Rows from block 6 of the audio encoder, named by matrix and row number. Rows with one number belong to one channel. Each number is 128 + 24 x the weight over its row's rms, rounded and kept within 0 to 255. All counts start at 0. Numbers have three digits each. After the name is the row's rms in percent of the matrix's.
# convs0: first 3x3 conv (encoder.blocks.6.convs.0.weight, 96x96x3x3), inputs 60-79, a 3x3 kernel for each
# convs1: second 3x3 conv (encoder.blocks.6.convs.1.weight, 96x96x3x3, transposed), outputs 60-79, a 3x3 kernel for each
convs0.44 097:107083103084106115106137184087117089149119137164126129088110120126159157077133145113127141144118128105117093131109074138098101146157138131125130099148113126148162139067101158125124151109169152076066106153121163137155080111120147109142147146109132100116123118136126152106104111153114114142135102135120142091112131147158104158152176104170157094133168115081098112101140176138140154146152086139131107116147146109135158140113124085132118116178147108115136091107099152127136161125130109145116122148100111127139102120126096166143088132151117136089
convs1.44 099:109089085134119085114136145118155126152096145126133086171106121116147146128090071138122127117121119094127143144131078107152104150100164102104144093124151139165142151101142134172109104102162162172119109096164151086138131131124082155136133106130116117102105103115139116135160133145128117146147096127119115126145123151155137134106133127140135105101170132146161115105164123104122056155142127160162140149089166099132104136074156155156138085085137121130117109163157126153126138137162119110153155131124132133123114136142118130126148148117123072132
convs0.45 084:113144110131126120112101104117100140168178118129112146117119113163117108127112165157097094156115110099097113179122118149144141102102145108121110136132124171091179172112134133108092092072153111124109120140130136119116133145144124122114098126137189145130181138067151133123135132102119103149174119144159121132127122165168129156112185105161165187111178198118123140093138108100135157163144135157126106138140127125119147114134162118135107149127152132132095119143098121112133155102140148129160148108090124091115107171147164192130107086101130081124
convs1.45 094:088151135136152094122139137132098130133115139120192111104120153127087110099131081125189134145113134171094139135130133109149141104118107090112172138149150125106081114148100158163133101126122152135149115137117164133138122108162149126156102122112104133104121084130114178102131130133149115154099082132151162097143110137140127111128119105103174126135150097077112150078161129168152130128155170114120159103133147152117088142122133110136151089136134124140114117122139167138083145118167121118122103120112125144118146114104150116150114103133113139111
convs0.46 103:132147128113107110174140091131106133137124163098085154137106180117142142124126167091095119170120122100114093127131157139117109109090112123117118159116094164135130145113088158131122124072115123131087070142112137154158099100138125102175186107148145122041183147122173144102136134091142161142127156106165155156091153174110063154164109129153128091154093118099114148067172135153177113100104138123097115137096149114109100090155094135106140138151137116090149162132148124148140122108125123123140129118096122105125141158165126132102131141146140126104
convs1.46 098:101136119147152153094127101117152161089123124068127116080134118068152111154163163118145116127147135151131131116125090111121109147146104129128098154130139139148144105127086103109143131157147135145134118089097132107131147136096072154142121170120150140109140079113120135109124095126103126133130146109118104117106090114161104144138154135104135149075137115120175123099113065151129181124116120128158108127140158119089149134156125138135137079150131122165111125138145088110139120137132156119129140113130115154108155139101131122128176145123124132121
convs0.47 095:132112133110132097162172097115115122108092157133120108137109103123128110120142132134101125165131119152137139105134142112095170140122135118115128086100149178128143138151135149129128146141117095180134118143117141127119121120146119130168124139190110129101108093123117111149134104106153087139170123124116129142165097082133096120140118121115095170111120156139101126089198095140193147118110137091159165113135141138143114141099117162137121129107202086142154115161162122134122168139184141158102113077091114117126119149102130117126167133162176164162
convs1.47 107:105120071079112093144112124129145089119144131113091122148110156156114134120149164113134106091127120072122139079122125079130137145179079149096117171163134133123146122129113122092087082169146136142123137126158131136107144129173081108132140116115147125102120127122098128118153141106121150158156160113088136135146149137159080159160099112142117114105147118142115090120124100114128121144124132135165090119147114097181116133122117121157103115149138117173143133129162102149066141119119119099151151145090146169116158129155133138119108128133137146106
convs0.48 094:113125187188181080153127127130147145107089137119131159160124132176133083115106118165151127124170142148118133086073132158082105131125132081145121127091075172143110166149095122124116131168102160135147149096152148102124119097135135127126162115128108083124115106142145103205158149105107144165126150110142140158174138157137098129139194152105088119123174112104160144127104106171104141160109143101149163143119099131120167157150099091091141098161183145143081135145176113143133176132111123140133129150148143091092139139120145112124099100109126177135
convs1.48 101:178091142162111152128123093106175114123101130127089137122134113161195145153148147138118156133162139097105101167112162139096117118177125094104105085143149134127126118114112126124093112162139156133129109149120106120128105147114102139139133098149169104188143139157135145108124158123110118134107153118116124098113112129115094114105119125117103151151161115122154146111142120143090137140128096114139139143154108150127110151111116143110112132147103112151143138129130088147118193050101088112216128110126118149175144122137127128134119143108110132101
convs0.49 086:093125144127107139135146146085096074116134154110110169093135137096167118099138133110108156154118142093117161088119140105123135140096123152128193173139143089135149144144133129176123124139106164085072167137120124111162148129143136118155094142169088130128131107112180118160098111122154126075114155119148152075127163123148135135084132104140145144146136091134110119128186117110140090084136145126099127110078183167157088134139137137095109150167132168155155153146115152128124124099136155130149140177132146123145171127092166200155120137145074092159
convs1.49 097:131119145128103156100120122143142157103118141125114096138113169135131097095107163077114123089142115106124083153161112175131147127104121133128132109127100108099130130144127114156104115063108098126142127144134138158116082129177110173099072132107157150153116115155163131095106106115183147116108145098149094085134140099111152109176108159130120139146166143204135100089118096137134146139103117143102080096153134102139117161132120121135086117165166130136130129131128097134123161122129155087122140082130154107167126088114092170166135146161148117119
convs0.50 136:110142124132141131118090148138145147121106115119093156104153174113149126185159097122129134146131145120092128103103134120098103106163117117144121134092106137145140105122149135156101119101137098147108154136139142126148118089104138134140173191153037100120135169147125127150136131126082134165133120115144136136096106152136088136150153128143127107097095160114158100161097094114096150141153123129131108112149118140137115145160095171139081167145136108108114113128140125131143147133106106101134129121119096111143111110145087155153166144115107096136
convs1.50 110:128114165131133118089140111146169118146165094077118135186110118130141112131092152083160136133134097119138102128142142124131142112130160137093158085137122156128106128145106130168144103114159126159109127151147098136101164139104137140109154134146132172159133118158115105131129170113085106159132142161153127154066105150135140105128099118081155126099151108150097154125139145140163118112131077153117127136137137123123131070163104118091136133129142154165118139132132151118119135125203090157116107140118180163176144157139119104101152157136131131157
convs0.51 110:129078159141141144128177162164176136127146138106115105144200142083113085119143097135120141153102131102124146108126145112106107166134140129092148085130121143118134113147159122119170098161086137147168124106131167113112119139122123126135102117134101129121123122156086126139150134110140134139175090154158163145145135168099110134130141159126109113115125125127090157117091151142171076101162112128152114098152090144122135133171147125106134171148151101115151087103137099133101151129141127145123117099109159121136080115123164109105102115113120109150
convs1.51 106:120143101098144107112092159085104097121120131122130156107151089165107106116190164135125117087144118120135120171129106090120123080105107133103139114119077101100124122160094147118139108124162122117147100157142109141123076130103149141109111112127118140119120146127124163129121152142128153079148159140100162110117140059141166149123156132106137110095143139119147145129110134138125125154128107114129132124158137140150150108145125102147103159150115117141144115119096141110164089113129157117069139154097146110106161127089099121135094135159113139078
convs0.52 090:102072144109149147135139124193127127135111132117135151122141121144119151100142135135168160129136086117122126117114123157094131123153114137099099133124144125171146148154073107153107154144124137125143128180160126092127096149150136173171107108122119109125111124124177121152128102102150140129135145113160181130141135125171095138132109155107177156183114147135156099128158116166139144135139121125136148143133090145107146145106170091130105156117136130134099119136166146095105153099148157126140164113137125106136119145121091118183107110168109117129
convs1.52 094:191119099131129109077099148121155113143170068134105105124142099131141144162101149157124128142100142102136166147116173136118124101151110114093139112152123149079144112124123132142111094084103141147140107145183094078121132141144148107152129116158145115140099122158103085146095130126157081089138141097123143156120123094146108128111135088146123136117143139088087085162181121124139191098143175094132170101150057117120110129106153074117111112130135157137122118114115162092121118129121116171154123183118098139125169120116151143109122141149134129131
convs0.53 103:109170156125110149170149158132127139089178105134073116192145159087096097126122098100148126115166146133131113120126129109126120125127105096150118135138124138136128129089107152155101130140163145142173108114142079123125072129121101108120144152136125137121143122141094116138134102158144157111082158121124105115095171110121117115104123112138111113161073145123101181144119158145125109125097146130137144142133170092115125113147159149124136219128088087105120114112143121116117122169120088121146102146122127138128135087153143151125169101150145109086
convs1.53 100:101117121077141129098118097125084141146124138155155103143125139157152106120176103140135155142129161107135101086132140171105096120109114121118089117137139135173089125105124109143115100137168144147224129123120134115188112129135139115122133137116142149105144146111121146181083155147143100140127176154141142143149154119069129153134114100141134130104097165156101126143076146143080130086159122150157123120092084115124136114147123146104116112126122136144135132158093139119088130127158121132091125123153167129148122121123157152137112159160115107110
convs0.54 108:167141090135134159127113157073139143163130128140133139111126126143146092082154130117121128079133117141128102114115113155106113148136158096091125128145080151117160134143137113116111155099181075115151098102139081164158129187136154140137120078105080134149151102126084140107080108141129146144170119148129142133127140113154081115107149075103152142079138078098124099118151103147141153150131123103147159172080121117124122125167155085134138113113142148125137116141126109128125138104100138123110169138144131113136134153133118111137154144147133145103
convs1.54 100:099094094131151148127148160105122124142161109115186106083092094108099141169109121168112115151159122136116121139149175149127132143088089087130084130139108125122159155129151161140121141126129093119136116113092148113137138120055126121131108128125076169091133167110153127185144114123102134151112109161147120136151157080176176167138173133118147144103119136094080109109153134128112093127127087125102149120126142128121118117096173148138122106123146067114103154139115133114137118134112134136117112113127155101144138089093171134115113102119147128102
convs0.55 102:145143119091105156169144117165111118112133121137126145127126144125109110141118131138088127108137150157156145126143107111069091123183159145127128103149131123131140107131138130139111141118129081133143197170161079103103153167132133122140111113130093084140127105137145165193159124112178135093135106106126120079154130133126131100135104147107116109129174185120123164131095113094068176147162205126138112141137071186093114122128115138131120095141118141158131105116102143122142157096105115136123116140122145147118122111104162198128105066129108125241
convs1.55 101:102086107152157153079122137103140176109133140144108179088131110101133156123159173125159135138193176127150126131092067108102160164090101138088154137130165102154134138117175150141163093159110115126117140119110142123103099090117160131110129148119165128137129133134119148124112110121095128131145140118122129136130138131112149102085093148092116162127105182124142182136177179071078070086123127148168166108074129092134127111122127158134181102097142143117158169115100157124103068104177161138145122146107143142114164134122160165153084103121083113120
convs0.56 106:115140099089113111149128162107080149101180084159070107128125154123126120131102148100160143054132141136115142137149139083128092096143134118168145141159150104119123142115146171124119158138132092179099183129136170116096147118122119181147108107115157113148134119083169151115163101153125107086174105145117108146111134158064111179156126096146120108145115129141143155121102151109159101111119127160144147130141146147115132136128092114118123131136154127122090127139137097119130138138082134155127125138096133097154143121150198170171122126116142127168
convs1.56 098:093124127117104157139144130098095109143127144131144090139156136143139133131101094150095110109101145117115115086132146079122097168167166152157125128139129174098109133063140150147134175118144115122073198174161085068091137082183149152123130134122128120116176120112124142125123160169111094101142152133106139136081084144113127104150103096153132086125131151150130140143121124147122138111110099146118124105148130141072113121119135164109145138138153133134119129118124103101148152121131119129120097150115114090132139138120128149164104131135124139099
convs0.57 091:142120111114148154095109138077120105128148107149116152108122119108104136077155155104075114172152107078099156155121088096128145116097128153169123140112116128207115150139143136129150118145154146104116130120107147155123134109136115149120110090125110123107149118112161130126134113114182127101122125126135128151128161142101140138164107113092139143097103145120130152118100107160176179121127146151141145143128126106143153162175148105076106107104138125114134123108140160091145148181127124131129159146097115163136136106095127150103108066144163161146
convs1.57 093:122125153122134134147162150087196123122116140145102098141118049082156176157171125130084119126142151165153132119111143103093146115137136149102153140102126180186104105127130143144143140135083142128116133109103114140086111127179113096133121107149147146095148121103121104121144128112125090092127107173141126114127151097148125117101158152119106137134162128141110098146120145138099129089071106102090143097155122120115149137107149116166194137127124126170135079133095103149198172087095121165188123156112112125155144117119163121114129160144116123092
convs0.58 088:133077117193141122136121119148137087152150138151119126098142102120101134115137141101111135157167124168086096109113156129117128077150147170139120097147144107105141152098127148171108088140119140148164094072130133139113134151112107151142111122095134133161120171115065118155115102157082107123148135148082146163127173147140168072110124116098141129120131127129114122171117123168140095157087108126098175127106109129149121119098141109202145132136107125129115152165189154125149110108072120109099096147146131121138101096139111142136146146107120127136
convs1.58 099:148117108111126101111194149120155124134128125126097104138117136118110121146139135104090152123111133138127116105169168128129123106108132153125075144100107157140121106140144125133099140187148122133145126102119128181123093101114149090131142090116121090105126180144124073099111097171140139183132107095111112105149114159053095109156121120139176113109095107150170133157113167123106099111151117113132136155152098099137130149136130099125136125126105152103138151133122135099160176121073154111102110104133082094116082163126106138115128158151155117104
convs0.59 108:127106126161136143129105121147112155132156090151119104126185169160097101130120121109103152085113156148125140149121153149115120128137121098135104111184133115104108156152145131127131159114168155139140162104138137134164091055084175101126117165104148098110131156146127130111092139112154081116101139129089128081093119141155130094093102143118145097113109158115154146156083110106116141122087146148096159112154137194156137184137114114123123140123126115160086142128096159119162107144124108124139152143142101072135154136112117113105146133134145168074
convs1.59 101:127115132127104108072138162168078155107102117106143147125116102118090083115153151115104117150166115097110156127134145121106114072109119120137116118133095156126129103112085109128115163131138152086118143138179071127086140124144137146118187164121130144135111125100160149152105127149117138108141135103084124111127114157112105154120118167107118143149127124096117171098104140112156111143149123138132127117149132156122146070195134116145131137122129143137136099147157193116066099126160079190128132100083161132144202116131145109110163092122156122168
convs0.60 094:154162140142140135116106103143135137106131107122103137097129126116114112123196150190133091124111111111105147115131117080115148060166146128148127117068070088103126143107119149209091100132183170138126121112099123170121124098128080151098135137120117120108147122156122134130147127124097137128129148127190106120136131101082099123116112072118103183194115121153129163117116111133129146133154140142133102078101077138151148132136134149145120172134163137095086088137130115094124133133098114142145145160129107133143107100128126130094139120131135079125
convs1.60 097:153139158094163133072097063110114135172152141138114146162087091154171172141121128152140154106135167148098088142158097133133116135137169114160147117132160142093074136110166127148129116120084120105110097133118149136111125047171153080166161161116116117133169133107129118106086156146156124128139140125092109122158134104127055151135129135163145148107151160167145112108141167119116079125136111143125149180127142127138161099166106159097132116145131123127140138155109085184149121122145108116093107128139126120120167108102082110130134157093134118118
convs0.61 090:174121123127143121129081095127163113111111100097129143077143195125099108113142093129113095110147135128148093126134112103113112149165162156103123101145134126125109121118148169132144095113106102083119171111118136148174132106120124140163094183126152124162129156143151121105132139102108118146103189164146135112137148179112127104111151125154152101129117129103117143144127177142116146104119128115158235106110163120117114174116113105136120137098148112074141116159148145155136107130126115127117110141108139103118116125138109112143127152112117133164
convs1.61 096:099106133132170133109116159091089151122129150127125130094134138098146151128141113140103165130154104111089136142123087136140079135099142117172150137140152134103120092118108159111118134156166108120157119116123124155101109136128092135138156114099096138128141120125177113147179132134143139117138148099134142129136095157105128065179109099135144106150107149100136140133116145149136100141131111115093132128123084108133160135134144102164147099121138137107154129125111114124130078069156179149102129124115144125101110133151069145124114130133136127124
convs0.62 093:079108115184103111113140133178111132113134091094090100106119109115146128081143130075121101107131138152162145118122098150131116112132118119134088093089072179075138136140114073169180122123143154142114080126110116151118154135079122111116155111168144169122108132127153167137100125189100113168114126135114147144135117118145117104104105113130158129122159147116098090145153121157136116107143160134100142133123106132133155136141103200124124125128137064152140132163120115131147119168157098133174118138165111122109128135105084097121196097104146102072
convs1.62 098:071120096143100098102123094100113156127167094184131108099095105121102171139083136105111107126099108119152104132167113128111154143104104129107131108167053122090112135156156090093103136146128111091103119132132113146114117132155137116112147095108104133145146095141080113149185151137165147108149133119113144111096081111137111151142104118135171136112144104123123156106121133108132147192156131149129120159126105110126127132129146137120120170092119123127138097111129121121127147159153101095125136116098119105118165128152129115113113133139119122106
convs0.63 107:114108147109135117087153099107137109148124119116131143108100184102099141105158131110106158145118141123126172164082092143066103121091136167088134112100138097107116098111125172122099122128113127152115174148082144109111101111158129158163130136118139159135189159162065133120132161123129113121129137160162107137146112136127124158131114177118109147116118176106096153127137072121181159149101136167137155125118160075073164074159138110166144176134152146060144134105119135105076130118120111111155161095134121112126100109116129124130179132123134159100
convs1.63 109:114094144118129092163125109107127098103106130153121128122146114125113132140167094092119125114111094101139149086108133139139129125112096092129118111121124151099100096132087121105116145146151143134146108160144150173151186196149115138141146110151069133104137150127101114130109134140134120129108138123103116160092101123129168096120104125121157150151193144168167126139130126093073126127115098143126133121143101132128149158114122143115163116091073088091104076104124150116119084120173102161135143126143076135132124142125131091112130108160121153170
convs0.64 094:125098101155123087178122110117100124119125139131117119114152126131133126164135163186094050141114097125162116147161118147120103116116108093136139151112122130097123147103083152134116113149116169156129086078128110158185147144133140137154124159107117126124084094113156141106124144116082130096120194153112099143098102121124129120148103128136139143102151110147158151171152163109136220098129131109109101108144137105161124149146099116125131097128120106145146115120120141151134136145112087131109111138098160159112129138149090142136152147121105081177
convs1.64 097:110097130142139120175191123118115110070107099118120132094112120138110131089143171110119113150124102142127144123139150120094106127121117136107103123127164173144151082137130126129123157117114143105118113161131136123133115113133122116151137108185149130124096124136095086123141102121155112109129121144151116106154114133123176148122107113124125114152124144133115105124150127101116069132137090111125177120130114137116134123077119106113165095108144146147166110144122112083153122109085135124126090080049137129117149093148098177099103121117126075106
convs0.65 085:122109118093151159156146155154116110112148112140135119170080144116102144123096091108136103086140126147149115085123167112129135145138148151106124125123109161121131140121139097118106133163142161138128109120113131139118135159131130159105119111157132097102132093121121149130140114148141105147166166153129157152150113121132083076153103130140103120130079155152160197157123126126148089131137132098102137110140133159088147135130133161142114130139143127156135123116096142129105133127120143147133166094102170157097115130139137148106144143159133134121
convs1.65 094:131139097122083128124135088073155147132142113145162111136150174140133109103062167129187120130140102124186136112169125076136154093146164170070166130130123143132124092102146171106135094169152104148126166143123114133101136118163168115097149160108090132145103094070110108117149152145116087142103120139152103154112156157163105152129132140071115117150137130070137120150095131157143167124127120140149117140094127113114116095124098114122158133144126132121121099101100143102172131073129115138135113109102104131081090183176081121130087117139159114146
convs0.66 110:123163096098127111116125099117107139133146077156116119085109119161118116149104124117119156110163162124113134146165109058131113101110139083171133129120174153149122141124123114112130166147114094148151140084085178140156136108159113120124130137112195126152096115153092099124100127127170149091124114113127139071068119140089143110156154128096172108102140113138129107154098149098159125113086091132082147187137141136127130113182095166129130146121139129148126126129137123117116113129136138122136088129085085111128133130125127087130141148146172121135
convs1.66 104:117150170160125182147130145171148131119107196139156148124133146151139120104166084136117123151133126132120168125138121122211134162181159162120149122161106106135113141103141084128166139154153166174176128127139124148097095157157108123130136114110126133122128119165143145143109124146151104088110120113138162123140103121120184185161106109163139121179141135093157108149119123138105164156096159124130127115130125161072129156105111129126110132133138154152119138124145112163134125093207133117138119131108134117155113104165119155117145154141126098140
convs0.67 099:099116133154130152105128117128143120140132108112104146103117134118055138141109150155113149135069110149149133120124129123159101093100123077159141136123121130132137134083093136141178094144130158114133108139135128127143176123160098141143140123167146108117127135126118102156112099106170129099149121086115145158122134135130097148110110107129121123140164101093088142119175213111167137133063118159130105127134118147101106163086148142110121132148159163157102130141161166141106128136101148134158121120136093107142065156122100119086134155105149174132
convs1.67 097:110176069164102136158137148157124100145131149099149076089124118111175153160159144137137123175127132156122111105108148151137155123132119140087117176149122143177157150140154113118161114110126157210144106143094102123118125101079100140143133137105137117175115132153108100123107146114148106116168102126129126144101129110157127100125116162124135147128143174091115129124161157169118132093122130143166147145130099130136126119156123127101141119120138127101116130163120116131131151161141126091172084114130096159140082085109122182108143137113117135106
convs0.68 089:128110148122150137128107114150166125111089132088106131124096151178097110090147116080172177116095159142129097095119114150123083116144105118144142077112114139151119123084086150094086194176109161139118108097111131148128107120119130117122143143106166161130101122128118153154119080163103148129121109144088154131121152139103146154108104104119104134127094125130109130100150125125133121108071141125138142109082144116143133098142130156114137158157169138101125124120097109123118121117137109136116144175157139123128147113130121146066110123134148176125
convs1.68 093:116128086147146126096104131099125137140155095110086141094090186145097145140129142160137135147134124123126127133122149132085117147183065134162112134153122121074145162101139153121154102158147108156129184103122138138099079125177129135183094139187145123179126132109138112158106116143115104139156154135117137135122112131130172164132115130108131129156144138133167117110163132078106114151120154097129089141119110112140172138070137163091136134127127116093117104155140138138102123133102088151169114106102116104154114112160137088127111131143142139107
convs0.69 109:156136095170075106117160159120126114141096133132106148123129101106135116158081137120104140140146099146137144098136152081105132119166080166103159137081109183118145132122110125111095120144161139121127085155135123103122166168117147100141085110128111163133125124107123138179100125098101185098158121177093171129119132148185095097114138109133120103104120119152105157109116134124134110095146107145136125123111091130128126163143103156159100131149086144155163131131129100134152155116156167155140101126162117110131123158125107153138123101143161129136
convs1.69 104:111120039158083159131116131123150152148120123142120113153153150129141082135117099114113126147118115120116139099105134129181097109162124160107147130132098145149093099118109116139112169125149114136147159105135121121133124120157158123134132137116142118180104108120150134114097100134137115135134067090116092141097084126153145072111108158123101120133124153124185134143149112148124139119119138105122100161171120112131114119095141140130090132112104139108122115131118112155154100116130148116137116121118109085169122111143131160099120178106133124112
convs0.70 103:095130091138189106106139115147117128132137157147120107116137141117130114146149107144124113111130165083137095112162165071123122158110129117105134120107116127148159094116109175113129141158155142132156141151079141129112103129133126124152127165161134092160150143112127103121116140133159102143122148130131147143175102111114111198135128139125120121091093116105151145149175086131145118098109131145159089148140124103102131165127101143161131123140125155100126126131097163117111118149172160114110114088116104116094152176164153075129167130148108135151
convs1.70 103:100127142092118160152172120143076135125157173078147108162171158133152093110130117111142116145139153133148168097110113125107141141122143097141154107096161151131108132117158104135101142145173101112138138148144091086120118161132094121156133130134112074150167134172109086177102126171100091096152120156111128164095081135120143154101132137145118184127108112135122121137117117084106160102104149123102140129085129107136116086151124130115121107111082111135095111134135175144089095076111137156148099111129112104139097147142126155146094136086132145118
convs0.71 118:127106106107114121168172110128101149085152157186109134141088152109140078128064122135140134121131134104135117109143159142148100113130104106124096140109164151126124174137154150136107136087149116130136088157122165118102171117167118142167138146132119141115118186143097141096126134120154117113117146109162154169127146177171095142140144117088151109130088149164107117161123150130097103122125116122107117164110100122140131144167133146139092118124150117167125126122138130140088135120129139127164139097136135147123106109123137102086133124136123156088
convs1.71 102:138131107106152127115129141160146130127093158105165116179136094107194103126061184119135126136122121156116153146132129115132115128140130110148123145136108131141174105139109124145159161115139148145127124111114119159150145124114134127081134113107065176124056158148158123113093119104181116160094155128159127160093112121113059112144137124124160108150132120103128084105111143114105158130136116135123128142124132131099122120108106135145123138101129132130125124116135146068107118155180125159120125121151122138109107056076126101133130093132147155144
convs0.72 087:098118079115142143118134136164190118134129121144122113133100161142095116138162138098154113130117120107135118174111101136103120112120132098079156141133130126128124096106142085155137101130170094080113158086130158142160184198129098173130108150153146109097148109136138096188065150144096141144114122113086114138118157154118132160128153097110115144131142140110109123128147121176148116129088133126133129122155115155160116100094089163121116095112191142105139131135125146146153125144142128106117113138158072092146090142119106165110083121180106117207
convs1.72 098:137153147092120124141140159117147103153114113098100150107077208114121091140139061158124066104126120142150135158106170093087148130181135117118135109115107144162076200138125127159094102135167116171077147136148099097098129144146178146092148081108101106104113146172101142128153122126097116151125152118111136109102145096111137154135132098138106108107134125140127119107121139110115134132133113151123123098124151110149135076125129142183122135106095151110114135162129098105147136123167154150133100162104105145148128120128158154111148133055133137102
convs0.73 113:124105124137130124123166122196146141135132096085109127154125142136110156125182116159122139099159110173128103157119115122102131138131136125113141103136136119113122104112113132115168123116139147112096130129107086125137152125133104091135063125128145155135107160134122104122117128142098127147117113119142163132153089122108119104136163125118090123110119148106236082077142147158087141105157120178122127139081172141115126103125114121171118132137123128162115105161108143094117101151140137089122106083143136119148099113098102141150109152101138128134
convs1.73 109:107139159120124117159120138134129141114130073132129109105173150136098193105148076118119109129158166118102108145128106130132103115137119091134142156136104127148128170147115126128141126131152114142125150125131154100104130121126092095163155131139138116084128197089158136143126162076130118137136186155113144121150116166093099175117161124092108117168163171117093160086193117073153083093102103141087155118152113134114103138147121137102156131153122131125080147133136161122113095144126138138107147163132105128109136074161188105117179168150125119108
convs0.74 103:092100123146151140124131181110102133137123133130119130102134121133148144114109110096118114121148108126140154141110143106100128074070113067090091131129105140124111125111161156124156108185126116091140133092131138111121139092142111133172100111118114116160170121146191123115126154154082116113121132145138123170133116132141152135131067108120134093141155130153149121130092142112147126110105125131101144129145099134137114129141125092132104138141124088132104166158172160165151101080115158126109104095124086099089125141147123129134147162185089107146
convs1.74 104:124135115152166153138120110129131111125102117104094147121122078131182134110144195140137118117115127156109164154140094117097118107086130142122156132144181092119089128113162090073094093143116089131110088129146118152105121110083122175122127120101145144164135129075160130113154106164116132081148182108133141124082095094130129153155137184166131122114112135131131150087159142144140153169121153116118170110151102165158101123146166128101117117127125151124133138123158089163123172161115150124131108119137094130098134158152161122144099137098153152163
convs0.75 095:193142100053101217115139120130162093126139135141126108123138139117129100066144143100161156144118152106150102069138163140123097129105108128127143116085124103111084163117105146111095126114129132125107142157111129136104169121106122116114121152123131125150090109147091132150123137106148116107108129114115099104115163146139145130123103111155114117130138125157130125165084143118102171116150126086108110133162127163126127105169148137111133141135097102126140100119175103120083133143131107158136159123146124131114128121101098138150181173153142140098
convs1.75 095:146126182109149115129114105141126148092138162127162088108169147156154169135088134171114120119145118104144121135182108144112078111118166137049171134132094157112114125113122134111161150133133081116138110137130106128134135142169087154168132107109127141112119126150142155098102119115129140136113183144153125110096129154144106084146116164136118134135150109156157116113132120172073101122134152114176126089129122120118109140103104098153147094113133149145120156146137103123130118135176145191088174164133117111105123109114145129131098147134113096122
convs0.76 087:138161151089135165142107128169143146109103130107149150135088108148166137131157126125168144146115094140123140128124126119114114073117136107086098126108118140110124104125188119132154161129130105135126114106140117152159109137155147135163127121134136126098148144148086145112127145176113121106193136098152133143131114160143131113118110144124134142148152123105139096148149072161101129171128134087091153130137148146129105115164070145108103146115140123087099098093127109130158145115152051115111148145134097117149098105152095152132128162126090083099
convs1.76 093:140128098135118116107154097126098155121154139126102092087105140153158162136132090094103120129149126136119151144127117160128097076148132173112120067123123150162130119118114138139123109126155102134119119136145147127138106142141166107140101116111135142164130137134150144106153102120111143140154095163117149130107139111098116122129113130150115096113142087098109131106176143117164095136092075116136115115130145150120108128130117161166162132108129143186127125138098106149172134130114137130137080115149123114152123146079128157159124149133143146144
convs0.77 113:112120208085127136137138121112100111094116162151180110100105140122125118101098084141157142153118095138160102126136154150114158066135111108106090092149112140094114124109116157150148117098120064093115142134145159130167159077110125161147107140137126075114129140154104162123115153137133114095127120148109152119156152111186134102091091165102139128160166171134097113103124140126107114100135137111103129116093116158090135119157174137088112096077078097131117142127173128140116161126135093162098110138143118136123102135096136131087178160104133198063
convs1.77 108:147129195108093121166073155084114154138119117130147120076134101109093170097106122130154127115157126117118123106169111096098134104162145192109122117166123096125123153145144164136124111150132110129137124126105061130127116117157123128165120120135133143117119136123119151108130110147142118093116109080113113072152143107124153158131101096102120143146132140092080093148151153158131154139147151116122107116123088110108105141123112154154112135131112113118144081125116159095139116112113154119091105131166128141133147124106176191135166140115101135158
convs0.78 106:134104141107094086101213114141144129110121105109131126114136113147145153136093114114113099129129138151123137112141152091120148150158099129082114129134086149116139136161118111133131160155136142118143139106089166163138125176136162107157088139146102142064156177152181115114121135157139110147152085140127147124153058169127111102139166127130109101118151112124109156132097155155120099151094102142123101132132087141128123131136110104169123130165103107123154144117150086132111144100151129123131161137117127159155100154123131136115147096138143158147
convs1.78 099:105135094138128198112154132155130116133122139127152147133133144134143093167210106112162107161121141157125183118135141153149117160155166115145134107134173150112141134102129127169127129100161132113129122126092135125139105125126101137170110116137120125115101131120090135152085096148123153140155089105135167113128112132133146115138142108122138112169140129109150145162126106140120064145093131101158136174117114138111108136119137149131112133100146148120126129118149134099083159166121136066145136134090097146149153128123147196112067168161084088122
convs0.79 102:137134069131073108153117131142163101129122117121178108163110139108115120162091148126110177119145166091132141182124118128134101119136141101090132157108131132065174088141134076154127152083125159099158128149140138110161165178150181101167166083114161104136162083151116119131140134108137168106096105119118117131115138133150089078150150144122114143103121073150089148116118143126141136112084167119124098104092114120135111117137147106058093153121097127148143114128155161170133153125125120100134126138092155134157110116133141104106108106123118154130
convs1.79 102:110080124151162125129145106116150097158162128098135062130115113107146132145119156117106096117114156181115122137157123135115120161116126142117162118087128125142146180152115123145134155127134127115115178122120124113152153160141164203107145124071084172146107128105161091084118113129150134100190127100131148121115213108129118140166166138111116111110151118136144117104096136122128115122119115154138069121129122133120119119135118127120096129107118120119117136134097101134126184152109086115157153115146136148130173142139147103104116111163121142157
convs0.80 111:105121088118138175122122096109158093126100118120147103116139088071143139100109093099116163126123115142109106131190136121142147125113153130116146128145108126122171124171113174147115089134155169160183080109098136119121096129097141094109163145165106142118162143104143116124137154097116142110123097167087096108180155137134119100127141147092124124133153133103132121098173116120098139119126157139145100108133121110128112125145109153173132132151145119108098145097134070123102137146125127160115164124130142118109143151131082139137118130121169117140
convs1.80 100:122117117113130128102125159146119104120096167146118125118157142160166123137139186156136138160145095096137127102128058105130156129075154117148170142136123150124145134166103165107147144125092140159155127143075164160097159135109104140158109148140144123126096129094075131133115128123103155147133098077127169131112152112115146090094121092126153144131136129125161132105149149097124134176112168102165132117126130120207130136131171105157101170105161111120130124121136179098074137101143094151188101085154152140141154092135149154082134154162094083105
convs0.81 102:169076107164117095155096095140134168138127101122097134116166147165056088140144103172121135163117076153125110117131121132115118112095135138130131173115129125172136106130138123183124160100127148133126116127092147109092160106130158192089116128125172125204148128127152133110147151155076160125131149106092106134137107117103138159145078118142167120134130103105113127172134127120094069112095130134161119125108137170107136161095155116118131129141156136096101083120117156089133124107110132102106158092100162153116112193148166104112149094143096134114
convs1.81 101:131123120143081127140105138133105115139152130123101128145171141162127163073147107142105128158124114111143129123101138129133161121139150104136136131154134155172115156097100104140114135133133155140146144110132125154108159102104135148131147132131130087092144113135126120132105157106093118132146123132137131120147126115146113131143180130131142101118108167174137103127116123157161141081116141111139116115142152116130114112146151079150116126160114136107111139121123152154134161122098117137144100113111114127115158152114121080125095126165108132134